Weights of a small model that answers yes/no questions on an image's attributes: encoder arch swin.
Rows from block 13 of the image encoder of a small model that answers yes/no questions on an image's attributes, named by matrix and row number. Rows with one number within an expert belong to one neuron, the router's apart. Each number is 128 + 24 x the weight over its row's rms, rounded and kept within 0 to 255. All counts start at 0. Numbers have three digits each.
Before each expert's rows are labels from the 100 images, of 14976, where the router gives the expert most weight on average: "colour at peak" is the nearest of a few named colours to the mean colour under the peak. Only what is clearly more common there than usual is listed. The data: dead-leaves pictures: piles of overlapping shapes.
# router: slot weights (encoder.blocks.13.mlp.router.weight, 16x256, trained with AdamW), inputs 156-207
# up: expert up (encoder.blocks.13.mlp.up, 8x64x256), inputs 156-207
# down: expert down (encoder.blocks.13.mlp.down, 8x256x64, transposed), outputs 156-207

# expert 6
colour at peak: grey
router.12:114134115124182121117137129159168133122128120109122117136161163122144110128130134114108132090115121154151091138130147077139185097148108120122098123141141078
router.13:130167139124133154125162128189159109093115159094077098122143147091165119120103103192116170074084097149135132129131153072099146063133128107095118137138148142
up.0:107141159111103131136167108155133117138118103132123131130143083119142089157106135113067168114147147121146162159159108116138083096098097122130133204098152109
down.0:137129156151128118084142105104087151145135098122154110128127157135122172113122112145121100088135132117070124111103119108117111141132142176103091101135152123
up.1:168098081115119120171114127187120124107101120155099122118152177156072128139141127113110120123109133153114116148130079133117125160192097111101162129143162168
down.1:133155144140142154105165128134115144123138118115105108143093144100155105090132134143116113122156114105108094093114114156128085088118116107155136121112119111
up.2:147144152137137149127118123143155123178138119138130131080128104109123117104169102148139119103134142129090095141134101096127161148096115148105096105154188156
down.2:102119136103109125131114115152121093128118161123103094115111162107125118126123116150099138106114110108156121125108159108093157140125064114088135090071134147
up.3:120132116132091138145153141121137127149126118144134100145126099127092126154121103129119146165155115106122138150141145151097123150122154116172098126133100132
down.3:105124124118155160105115085139106144128134143144142154118124147129191121140117094092140102135109138111138133130136112138175135144123101150116170155140132129
up.4:140120131118124150125170116112107137136120091139126111115144079148082133139111128153165171143117138111148121083097136125132134172143124147112138128122148179
down.4:096095145110089060148104118104148113158164145092142173141116147085107142128122144175115125114170104118115153134137145131133144118130098113161176150165104164
up.5:131118132123113129116151143130101115139145116152143101121108171137107110143116147117116134137134115168139163128149123147188102129157134109081145124088107149
down.5:112124128141107134147102117151110120095089156115141120121181116127115101151172096151124110114146120112088091119144140136119146134127173096145133139159174123
up.6:158112148146124123139126130159123123147148130108135135166160124151188130117070085133131118122109141127101115085117123108177131125167137137125113142137159105
down.6:148131094083136134127122134136131084154151099099080146107129116129072167123143144145158159150133114153121148114153137163135145130121107112174118096149051127
up.7:137083164142122127101129085092122130109119103127111135095114182096142120139139117136130151102104145132172142184127136135117110172115129155151151126131171185
down.7:098114111116138142107123119150127134117104146147105091150120083143122150161158120087120129109149139120120149098113151121123147116161090092078124111129089104
up.8:130125162183103147169127141162127103139153179145124125139156095083139092097146094148120130144132109106085121125133100060127121110109173126149143160121098140
down.8:125120152116097136139180119138154153119136107100143107136146159144114167145118101120136156107110114126148136138121131172157180126127155144102098103127146195
up.9:099154126112100161151086146090178097149118105140109088129125109117114126132143144139088101130127087156101166146128136158145141136147106103150121153124136112
down.9:118128121154115098105157130160100155130134137138133180113141158123160121132114110143128137141117164079147143152121167097096143098148118116108136151101103140
up.10:106107121132126155132066112177113091153148094129096166163136146144166133133142120135127116153118130185123111096139071176135098113159176096133096111141116126
down.10:129167117166116126138123151113135148126099150128155122117127145096146163124155136130128114154127107136127139117095104143133160115129118117180152096095176106
up.11:119158152113140135148091100143173170088159156121104119153097094117154115138106151098082124136121128142137085131113129097151123094145170100130171142090114148
down.11:122130091137144168123121140104114074145116053106144120132137157134140144154167110185161092140134170115157138125124118133129152147062105167112118112162141098
up.12:120128127126137151109170169104106128130122121098139112145138118136104108165145099129113153090168126113114126100118182123084124126115139096115109144119140152
down.12:095101156108151115107100148141165171141101115132125115109105122161104124132140136143181095179108134163144101105109126139164132154114185160108158130126125109
up.13:120159102116149116105096121076141106165150108142113151115097118133108170119130100132143110135125160077177066120130094111142101165100110132173173115120132135
down.13:111140133103136091152153120145134150132127128125180148120141123145087088105112146136120125169102135180085163150097162135126130104173140091103122092112178084
up.14:131125146107138087141106145133121117066125146114147133134135124092133128107168146175132137102143151142122104114140125114094130101138151168137178108073145170
down.14:104122099156101162132156076149136119161116114126165116132176109140198135079131128151146120110087104128121128134130128138099133168114120101115082113125073072
up.15:142094103109138159147108139137137116100126124128147096089108112153169145120162119117112126147100089139162163133101107122135094138160118116108128081162113136
down.15:163162151099098147142091146091131147119127124135129083171113168102135156135110150147146135113110145099125105110134122117130143110075098135124143166112127121
up.16:147144086131143141122089146138150148130162098143151137138127138107112177112163134101120104121134153116172105096121143136096113141116130097110173168108123137
down.16:122112139137117138120147147124087127120105155103124150143141138137150129162134127151119119123107072135126133151104105128113101124109143116101094105151101156
up.17:106127128173114075095144122136126104178119135126128077116152161086150109093144131148170139124181144157149142139100140153092120135139165178099137130167106154
down.17:127104108094079118132099115135147133134154123128115148132127102139151108193106110115131100124116107138093124130143116114103124133143142125159109096086126103
up.18:153085153161160147117106143114118135183153155146144148108149135161175130168135107113132158111126137113113136119154160115157124095114139140155078141141121106
down.18:143101112147156083186126131153140104120084131105160110111113090100116120144125116148125154121080137162149137157121125091177112152152155059108131079105148154
up.19:128121145135123132126149111131135132120155126176137164133145113107165134106184096134115104160130139127090130115113128105086118112085112163130084097165143145
down.19:171141097097139131136114168136108159084131117123070110139126128114177071096130163121164140146133116148166100134097141108118115128143103110136144147115127112
up.20:143124102140145119152049111177151136124115136103126139115156114182143137137142130128118120110099092122136114091119151144121137137145083150147098117132159155
down.20:110121124106083116110181142136129142161123148136128143116097138132109140071116127134167164112151169149096143120140101136099111124096124134117151137138094099
up.21:150131090106122118079199107102115114197132098141178140109135083119130097111167128119151115194125146143131098101151138131140114172113131101125109105149160145
down.21:125131119119139121144074122148150125090140127098130155140096131150106158096133125111131096120111105132149142159113127082162133129105181094148145111136145125
up.22:117131091159115108105088114125117145169133132145112133107130152116138075093124148107111140124150103115162134150132129138151157140129122155164152126091155128
down.22:134121105114135137120082146128150155139122116163133138143103096165138130167101096098108116135130167116081107138120136117139095127158074094106161161129074120
up.23:088166126100159140102173119084117201157115084157103113132098129117118120126148143148136171157115143140110109167134151135135157129142144126121148131121111084
down.23:130119119118160106135106138137105130138117162135151142124091128184125115132115106092137103125126163087110122139132118126102098176131098130114113129112109118
up.24:117119158153119108142168148119111152122178149148118091130101144119144129123137133162119147103128106139132129148117099101146133106102073123130122125146116145
down.24:172145106093113107117146157145113102136091097132115101093160124139111104122120138136095155114120157154104103107140166158122168122148127121172143123116145146
up.25:126103147152131168134147170127129114107163164115142128157122143141093152137110145126106121123108100123120122126135084167103147128111098108143135126124136198
down.25:150157143104119114091167114174128109143098113120089087105132111090129108109146120142115154161125132103079142159149173101107138124135161087124117118175136091
up.26:087154081117146129132134116179153150179125153144088130130120147143180132098089122079110123145107135119102100104146137159157132100146142116140109154118134133
down.26:100145077135124150143083136128141144153140142148188122121119149155128127182168100161156135132141130152160109140130136124113118114121128087139138134098090102

# expert 4
colour at peak: orange
router.8:139112122122107127111100089105155144157092135109140122154158120127074116145101138115132140163124158104122131101166125163135178114084126142144157115049137126
router.9:117168171112165072098072104106151157155081117104130098134124101139069145155117164116109124131135130139107114144144120128123160136116083118156140126110140129
up.0:128128140121158101160131131126157127104107095121129136146159141132137166159125141134119090114119114172135138139097146107135110112152136120125146170080111153
down.0:144150132154136139095106124132117169125168115120148111132100121132152136111111133129113129090135112111121121126086111118114130144156125117109115137139059099
up.1:169130129129118122100106121095147144136155155135137115131119142142137144105121077128098096113122116124161164127157149117110082148172121124100116164118082137
down.1:114113136117153127140085144143097090107142116147103109087127127107120154152122099108141153095124149143123133140106135103136172108106144141170136124151183121
up.2:157095101140144152109089119104129109134158116124136144108111131160090159166160115096148138145162095159159139175133130106118147171112118133146153070153134095
down.2:165125151107089117128125174179137131152098131107129096108141117125153107087108110118112148099116185124135131102153053122116120141126141139113118115139124107
up.3:155166157153147135145126139112144108120118138078097143141109138162090153132099090151123100140151125166123126122160127154138179074146150087149086126168117070
down.3:145129109148106108116164120127127152120104121113090109127119121091106105074123131105137158117101157108131130145131117103137110145128122162158142122128143122
up.4:106172143144136072103099118128108166137117138110131147090147153144099155127091153165096126132156137138137162089091114139125161120120103094153130144103111139
down.4:121112117082087131154155131157125157121115107151087140153148127107136085081136143116073146107111116099157087156156126125131130137084158115120151130134097135
up.5:144150197144107160118118103158128124148119115132114106142159150166103136096113110119095115100145137162095142132105112127133124141118148164126151168165144132
down.5:096145120056166160128188125111096100126143172124089150136107112099135085136101114170087154178137118132160122123140157096109121117138096092118115157102089142
up.6:096144128113100105135129168145149116112114111156144130142127109194134127127126119116160144180132141162140139119155112116140149119141132160123110128142126121
down.6:124117072116153141168148172133096126126108164150081095129135122085130150123136127122131129152113128126109092089127099110108083111080128143122140137131127151
up.7:166154132162103159134096157064116149138089145156135131137109143118105103165126107134120157115171110111095127172166161136128124150126192147110147111126141154
down.7:101139128126132089125116115155139104133149134065116151187116122110147140122120135137096154138097142143139107096112096143130080135108079138136125141143082152
up.8:108129139098136139167161150105116126154175112167139132147136126131125145162101094177093076114145092133196149151159090119156099159089133132145107161130156137
down.8:167137138139141086120078095154102117171119158121131149143098154112103138095133139109081160123157176165098101159098132115111168122133128143124120173104110113
up.9:123113137165130108120101172122094124127126111138127154108116155162138124089176151133157101174144175136159167104117147130136156114117125124128097097118169119
down.9:129084133139127131153195110106133123180120110180137117155177146126128137149128110124100146103156116109108127131159086162105130105153143127140105079147062156
up.10:136134092096169161141092117066115126142119125140141090130093132129124127158166146115159100179133174096173119119130167164153090190124115131127126106117140133
down.10:140133142176099092139145127135133146103115111158116093130139127154136151113155116119122157136137124120115136094134112134097159129112086134130140144138067128
up.11:110116159119138128140121144170105135128147172112165170156114109145177113147124140149152140105127074118121141157109144135120086166129168093127123141179134125
down.11:122104096097149123108123138143140124138144128092103146116111136126190119174143133168122138127121136128130095120115126140125117144125100103152148135119149103
up.12:116132127134132124161114149107136155128138121082115129084137131153165105137140112134165136116130107109125121133158130153114083165118140144102108163115144160
down.12:163135149121139128115140085177147113134101114155135176123075097118093122112139135143143146171158142106117128137122144121163145130147156170148134110093186088
up.13:108154175109117110104106143157134150101155146100136140130157124137147130119153136149141147126160134116147137146134102128097127183151065127149112144106128126
down.13:126106129106102173148160097063110104161128113120130131111137104124118130101111140138097128132156126125098095160126115139145130091174154122160108153108151148
up.14:156136156116156132105151136119126123096133136157130147116160146139136092124118100104115166128122146160141116116164161138106126093109144101143129110058148130
down.14:115161162144097121132127116118126167167136104110084149150114102096131158085114128155090147164171132160146114143127119097101084123130134138123108103152114126
up.15:120096161104130106127188141116177113125070126144112111101122119127119087127097113112122154099146129151100167118138132103148141123116140133147156113118155130
down.15:158115135121102120122093120144138151103183136115126168136076141122128143139145121128111089149129087168167142166136163110129134141126144114087162110128108143
up.16:127148117147108119167057118102099170121152124094138112141141166183130146130074112123130155142145121090095095143142148133153123122115155147153148118075143111
down.16:112119112149102172110172108110133101139149099127140151133108145109119116137135141093143119094134100132134124136148127111117132157137103140083137123117081128
up.17:114106100087135116118169172163087109130136107095129106151120133174117107169142132152150150165111152133164122142105141126116141104110178121102090093156130118
down.17:135174130114107099138124094134115175134082102149138131126157111166142117110141166113084096136162134139107102110167109150108121119167079146147133132141113152
up.18:114108108139116099122154142107073130142138138162080164146169130111200173142112133145125080123117150154129111161101100104171113155132092138129105143112178148
down.18:134118128127204114133147132150119134093113140100198136070120159144066128129123121123127150133155091159098125147120131149114148135150131077129113138144103167
up.19:093116130115126125114085131149126123103116090133187103162121125123100100099143154132109129156106167131121103113111163119092126129101115153152114129135150104
down.19:146134121112130134123131110129139128171153146145095103137158119123182127155147104142117139094133075115098143153156143120158095134110114139138106137128148160
up.20:119144105132115100065103157098135157172138117080126135125130129111075130096114170094128143144096167116146127138095106122128106128113124140155140143098144118
down.20:181077081150110106165132108152133073086117122136174093099140152137150095136113150100111146122145074147099144124140157153131117167064128128145132104169107128
up.21:126129111149151137134124149144153105104139163152123171136147119157123163106107084102128164102123130176144120129123101157112141160151137158134146167123148131
down.21:115130110093143103091149101109157162155153080144112086149134085141135120117139112121161097126106158115155139145150124094112117120085107148088097128118122148
up.22:134135129136124117117104130152161134097127127128135131112129164101117134090127118149102114090154128110135136096093122145103097125117115134079123175124127100
down.22:112144144105164116142146134139100119154116086127135091140162137112123110159092099122114141101128127159119129143180114163136160100123131153156152101143181149
up.23:098162122095154094128091140113126105174145119160161134135094158109092099139072097135135129143133151102123120152096157179101112137134123123165144133107175108
down.23:160093142149120154136156109136165087103115167101077052180132117151128093088122123079125101148146111079122106131144113149111106119121118135109114133098118111
up.24:133108119121146132050095171112097140152165129140170125130150125120136140122205104102162115127126120091141083087126143160101136143102094151111106065124128114
down.24:117105127101109120146097152111126139104081140133145105105134118109107159119067110170108130135090149109145142168190137127133163107149093134141142100145129112
up.25:126096121101129113082138114121107122132133087137142069132105102132142164076151139120063149120082098105177138171105136119148122150092138143100148164121160121
down.25:117140151106147123158123128140141141107168150129173156107122146115120129178111100099129124131195131179110156115140119135158094150104104087097160141123092140
up.26:122140135105135157162124093103105129124193139111108157151127136099119119116152072189126139117091136121131146163154126125121111155135161113123079147140154111
down.26:161149138115136101141104135153119107108131118074104156146120094133131142152119115111118078072117160132160123083103088158140107131133150121161180123157121105

# expert 5
colour at peak: cyan
router.10:147075145148146114183063090106137118087117139087086150133106162147114147125134100145120136182106103141138104092129180115119148178140092104114132096082154117
router.11:156100103131161112190089135111141141096105144128099138121129159105113146177153100112097137136154115135118144154137189143121141143143143122123110081122167111
up.0:142127058130102145116080123095130149133141137087123166151081146103136112110151143125131145099117150108116158144137119155135113137156129121119137170130092092
down.0:150140133122120165152122117110164104104084101143135128142139069099104127156114108094174174132115154112129118150155093113114129075132119144144147120157115104
up.1:102118122108123123096139140123126163147141120173171056130115135126118124155125093155166133137127127154167124122100137113138095134138150110113136102101130123
down.1:166147118143090090135155166107135101153126094099090178121126109151115150112107143110104099111123105138105107125124133187142115156181143175155100131146119148
up.2:094139096097127120153164100164107100117114163120160100121172160157142113078149122125149117149125149158137119081132145101171135150109165091121140131095116163
down.2:139130121125121081106105138130170140119143111090090109159059123126143158107122160116116102075101103112089116133112066143092127125195147118159089108144144121
up.3:125126126117121122072102138112165142104134110104132126105129111135125126114124119181148137119106138109127103134094106108144137130137145093122085069096131126
down.3:147103073123139109090120113116112103140147157084148169125139162088128124140066168111144098139125110159127144128142136110102133126116148177133124139168130144
up.4:143121121105135170120159146169159163111120167109087173115144134084149114126148122123143117102141182098128145131107110116129156141120116160074136162136153138
down.4:117121123135156123129127155120159157133149101133135123066143123115083121117090134081154140130113086097159124152126089135162171129121141112170166119116148088
up.5:124096155117134111110170077109134101151160134133129124170125111120146172147148105098101120150131120162165158108112099138162127134084137084111156177090115152
down.5:154140110110149113127124174160142106081111127132087131114147108135118084146146131161137128126118128118069162083125126151133131124088107159136123084168109101
up.6:101105118112134109154134122123112117127127132147124165141131155095070154118096103120127170112110128169121159128106115143153156094112112153146104148092119157
down.6:111140169085116147132094145147200098128134092116123141149117091108141116140144144149127150147131123084178099119157059081145091167147142086140118156139153097
up.7:094102152132140132121162128101110121090157147081157122104137129093127116111152129114111138167120098096148129144091159125121097097121148149093112139090146123
down.7:174075089158138115134085119121132136125117162125100146101165128125119163143123120122104139132144123146120150076128096129101111141152123122134126128179142115
up.8:122116142129105108115104108120130127152128143144188155163101147136112107107123130104097138167096126117133096132109167149148087122140138158112155107102149112
down.8:119146118143145150126172140154136146146148125121086105140115139107140133151150151145120134141130180142155102137164077131117140082171149070097135126139140126
up.9:131117118105181141115185146158125151102089163106118162107148131147109167144151136157093135090105105127147101162133129097128145178112109159109105124117120100
down.9:117142122109095145121092082102122158139118132170113146111129119135127153145108114158123108144144117108146120113124126124085102116131139084120151123128133143
up.10:141162094086145150120162137107154132141134127100142158135184144135062150108141141117119083143115127135104116095149139072135126168112150134135119146116131145
down.10:121107141123116134163097108152167093086127122157135183105121158084159131157121139098168119114141091102142123102117084103137130110130149132121119113085131140
up.11:123109117106108169095094152116126169122125150099146118179150155173149068130154110163156157147141143147087135136152114141134113149145082126129175081114114122
down.11:105130148106144146125122128165129135111115152138146108129175115143082163128151151111121095180090141086100142117123151125093125095111148103103116146113155144
up.12:059151152108192122139126137114182149112136108117145137139162102100093119112119118112144113091126104065099110077087149057111148118100170130145113118145126149
down.12:127100116140141124178147130128116152127160146154149157122115110103173156121102137130093062142099151129164128170126081153137081088104112137104119170143152144
up.13:156126142142127133109144126092122150164141137177178120145124135130131129132103095128110141128145135081112147112151158133126154142095134115118130065142127101
down.13:124138142143131128132128120116106065120116143122115172140105130107115105117125124117145138127144128160123128129114101124117135083110133132133140176147119104
up.14:150115149147126119103166134154104096128131113108151075122123128125130102148146146136143139134136150109100135124094151118130165215129125139142122140169118131
down.14:192117134142123131154106110107121113126166113164160182097127100139145093169094131131170146115137132126111110133140117110104081095097121090136135118074138157
up.15:176145157141083158155134113176113128101135115108112166131102112127113085144118119153144085150125140089100131130145126133106142105194105126112119103150091145
down.15:091126124136122168186141120129137166124147141154165111142132198163190116105123136071144158139156101139123105143156129172154126102122149129151068126181128096
up.16:114130139148156128089148145177176151101107133138118124142171105131122171113105129132106111153132131158130131099129098124097111141093125108173097102132191115
down.16:116162120100124130157108115130083107113089141155151196110108111113133099152120131060104161118148127096117135125107156109127124135113119129155157156154142150
up.17:139134128077159122106137115137095107096104147118120139152099155083108132086096154128169139136128152117135122098132106114108154100105159106137125111113156141
down.17:123187103157103147112144120143142174144109088154086136125173153162148145161111142126088145108132116141128131122119164119166156150166155107128105177092140127
up.18:139164117148170115136109125137132102132122154129141111139071137110179078159127140106143127115126128119111131108124106159091125155107151113097090143113117111
down.18:125116110149163114118155097145135082120077131120089123149139149132141128129131156111088153150130107088129124133137127150092104112132106096114144150147082116
up.19:120152146121118164101118084120147130138085113128126113089130152098098141081096158110188161116129116148091137142119129118152126109107091133117151129162135159
down.19:119092101106167120155175156165089124093139136122096113138084118148144153106178119146089105121063142124108152153125090143125122140143161133140107106095132139
up.20:165072131106166114099145139141110126152146111122164125160102085081122142106121164109121108131117134132135129133049137087158117097130147085095165113086085107
down.20:083122152152038082128128166133170148079078128119108131107104166145124141125115093150101143126137152150108146095121095180131096118098144143144133094164152112
up.21:151148150123147109143116109147111134172042136142137126153116145116096104106097134122144113126152100103127058155102071078137160151146114101139136164138132068
down.21:111125128107094124140171107123113098080150112161148047150119147166131127141154129143120118131108168118103147132129117164153111109139104087133090110130133152
up.22:124142163111166107091085121135113165162140185133147080147115141131091133109119141120127126121141093156114118093142134156140153129141116128165148093132124157
down.22:119155145143126148135168165134115090121102106100158131112095169074133115140136148131119118143106137161133131149122122083069111154133161066122156089161160160
up.23:082128124121159126165136123186140122147131167128100111127170162150074086130104102142152117119140091160139096134137136127113134138131129111110139126092105115
down.23:176116115100128162139091124132125132101147123159108136119110131065160185162156135100120131141144118088140162145141158153138169137141165144137108139155143128
up.24:156124124105138119142140135125101131116135099140134100119121142103143081132095126144093100109151148084093131160137134104118109137141142180149123155121126120
down.24:150100156168175124167133133173120134152162117168140124095143110110159128171154147117115144147121159088147118154095104175114117154175128090075098172119173143
up.25:128131087116137125094138091071144157152104151113126100109135085103160103098130141098121174172131133125119109110185148129107122138153119117113161142164145147
down.25:126147155155100135157125134126168108139119122148094131123167173090101104181128138109135088110160150081107125110060101152106171112137133125156149104126141087
up.26:157106155126112141165103127133173139181152105139163141124102097117121135122150121146160112103155080090109140148147165107084116131103096117132135123096113131
down.26:100143106126167138049122139136134106103107190153134114149146136118138144130113104147139088132128147164119116109125089182111082120150165138086122160133118160

# expert 1
colour at peak: black
router.2:141088181059132118118170129128122125108106102114125110102142119131111128166112111136136149139137107143112135138149147127121144176147168119148146173116129107
router.3:174096154116145130112167107152100097127112083145110165116123115123155159127094106127153137108141121121125123161151095147135113133110161128171159155112122091
up.0:099156121141115136116135155162129137146095099124162098164147151150152097125109158133135132094139133131129122134113094160095177118112142104086109120127112087
down.0:149139149086135116133093098091128152125093126149104160124095161106133136127188128130092116149158103133072102181111130124126116118132097129169106094110126116
up.1:106105153128168128095100163130095132092095107137124115106143110136093104115166169137113094170111146109118100080119142107124108141123163119106122103091158145
down.1:153156144110131126142108125108140171153139184178136109095142129125176141114098135153130139122134132098131130129134106120100199118129115083115114155147073114
up.2:153161154096105131131157124140124122132068123094116146105092101169116109082121143128084144116131140133141088160091140096133122125144121134167132173155133149
down.2:154108125113192156111094136112109109133195114131120158117165141125120160098127122101096144153096101153138120084108104132111106127128117155138141124094132179
up.3:096097124110080193145142105117109140132143142141182112139128123105160125153139100137120166117131113098104094157140143159096122089126121150150129135170174148
down.3:109126080112138083130166095108139125117124123126113107127117125133099099166124094129132102161108162131118154117104109145169157137120082138125090128127115149
up.4:143097141095108149123106120155128126114123121114121155108160138120170115125152123118169124121130124132131140130135133141127130132137122106115130058106113100
down.4:108136128102168100115116113109141164139145092182120123147087116137104176178103107135102083125099174132110132126082077125135127120106110148139076143125127091
up.5:108124136182109150118154131086129115153139117124200136159113136158131102085124134114113094138136175134124157087092137138143110120112119137115144102146121096
down.5:148146119129140100176092124161134146076111144105118144070132153109111128132117113136056094116118085114098107114124132149137139120140145115137108150115130124
up.6:135138159131094098126111179152095129099094124084170147120130178152145116123154097134125134154112105114140099155147095115143161064121146136120145151120133120
down.6:122164104104145130150106121115143145141154139202106145152126110115137104120160114131085118146128150144123132175112119118084122115147174149109106147114114130
up.7:130157133132105156128149131126123101196112143138125141158124145141175135084170121108124136108086165144168129157086122128086163135112124127144147123132119102
down.7:127086115115092138087172161143132087122127106127131113095078115106109089154137138126091110128130075136092171151149119113154087158095147146141100151130130156
up.8:093130114125095111170145154136129120170096186144130136098124175133070120100104131134095089141093090160138116123121096140134166170115117155085119088132105114
down.8:124118142148159127095139124130125162095182093127147103129122124086130125115149080147155127103151150105084093135128115152127147091120117106128140121152103151
up.9:132136124114161118143121156105156089111109127118081128132117124129131138182082148120167142166119108143098104098152122169144135132065138154110137138172121121
down.9:120104130113140122102161064111161145171115095111147122073136137140126100099167100130173128137156193120170139120161141087118150161151109114120117095137126097
up.10:098158114144172131142150139130129131097136075080091145151137148123109129121159146123117115138135076114123124161116128122157133147116111153113123144152150144
down.10:133098153139123142116139151119103138142126194161145132100109130113129136122123087102157155166123169122115135169170136112120127163114158117127151129122106153
up.11:164131097146125151119118127112131112093109187139152065119117102150072103103129116122108153120108159174090147092139156145127144132133126111110127157125122122
down.11:141100132108175108119142165141127138147149075116127146123094122123155124104126131128138172135173124135099140128092114091136182130114180137169142126127095160
up.12:147130134131099110077091105136150144070144126124116113142129120121120151131142110102124133122144166141122123107139161112119080125152150115125166116143171135
down.12:100134130050156112150087146116151130174117077101138125157142182114072165102114087150131175077138112120141161138145132118136132120126127106132150158111112143
up.13:121107108138142150121172156082120163131143149139151144134139123160090149111137148104137168108100139115134133154146158191152135119123137113120170111159120137
down.13:177161121126144140152113077136117094115133157112127145126109118095147119122125119133113115162099150124141096130073111074090109152124149146123097175102125114
up.14:139118106103128151135158124157118164117122139126138154127154107135152139110112133126149122101102124116107138156068094165124118133111106148138126117139173075
down.14:110152136131101115171164133108099117151148149131107117099126108158166111165140105163152144112159124140132108173125109087171154131154138114116106112141113141
up.15:161164117134113133114137160136095146161138153097132140124137160102107121121124126120113147086129113146129135117132158139149128077092122116123115073086151124
down.15:178162133130085137114152154122144144080145116153120107136113113123164159103145133150082105169124119127112106165122151149084138107150165154146125168083119103
up.16:121145129069110104179136110137102180130114144148124102117145129138098129136108152151128104155149122105108146093134141120139117161124161128141139080104149155
down.16:142108104178154104125112138142107135134130149117121167110086113144182081164083146129143170120148112142162081114137144122173123132124105104102152136096158136
up.17:127139120123135140143151112177102110111099145164103127140135077159168122136119096114130118114164126119151157124134078125131105134139168145142097145153106196
down.17:149059103129114101119139140077146155147136135118136114115085157126102154112113161095163126130138104103131098140137156102137147130185097103143129097095160137
up.18:166109110141135124151154135137135173133117092171141179114100130142127158110159174112146150148136100102134097111113124101092127160105133164145133108102121128
down.18:136137076114164101118152098098112116142134153104110155114105137103092109116175134110091130165110062155154141144130129113112140155094097138167127161132145143
up.19:117135109158133117146125139158146157078090115162108112109134161150168131160137122151134148111138119118152110119168121131096126118145176157111098154160144118
down.19:135164131125145125127127071163118136146116145143165105088122113111108142092133051115080096129131124136125119093102118133087145115134087103133153104123142130
up.20:143112141142198149079111150160128124140096146142167133150105100112155109123133152131107108134153122140160167162135133145173133132125133132157143122143074106
down.20:132132088104132094118180137119164139087127143149068142094169119107112151122129116138142134109117140126106129126137142153134133110119130128115090092129141137
up.21:157090117134127137149149134112123159198127130144121116114090142171131123117140133091148078164167098127147146158103152194124093125098107120127104113119107092
down.21:137117100100125131122126109128156103125156148116091105113160134116131115133124153140102134151116170121129135069149140137099160168139150126111081130143094108
up.22:157153105130124112181128120167114197136116154089158150086158165134161118071126110096094144138102133115120184165137123136109103137145098180172143148134142117
down.22:110108106147123169144163175117147114077161148150112095154104124091126139132136138131111126109131118120126117114118150151128106111106153110140109152161137133
up.23:160158106186141137120100126161155162158099121129123117127116139132126136097142156161150105184137125093142135098141136118161138152148135123111155159138098092
down.23:118152112139134123094144126103107153118126132158121102109152117132079175167103089115129108087155142149114105120163119130147132108114143122129112129170107142
up.24:138149171168075107110104110150147144116132083150141096126106120128177147105175114133123074128129134115119126139149178153121134121209151159152144157150084125
down.24:160108089109129097146129112139109158123172112123143123094145162157123149117130122138121149104175166173119112090140131111095116128164131097147176141105133162
up.25:109158166084123136116150119134133137139155122099100130153120097127034111105089147128117125112130127087156104113113139105120120109125107153087179105181112069
down.25:147166087169148148120104113148135092118123124125141142080175155114127091138150136126139155130103128153107142131114120134144160147096115134131158137073149154
up.26:165128115129122148119125119140105155118126130136071143139152140122119116128107159106144155123142111137141131123116097176147124132133141141147115120125100112
down.26:125137122165130131155138104139148119143131153100175143134109143138163180146107094191139122151133190127122121176129125127104102136140132115106136137127151108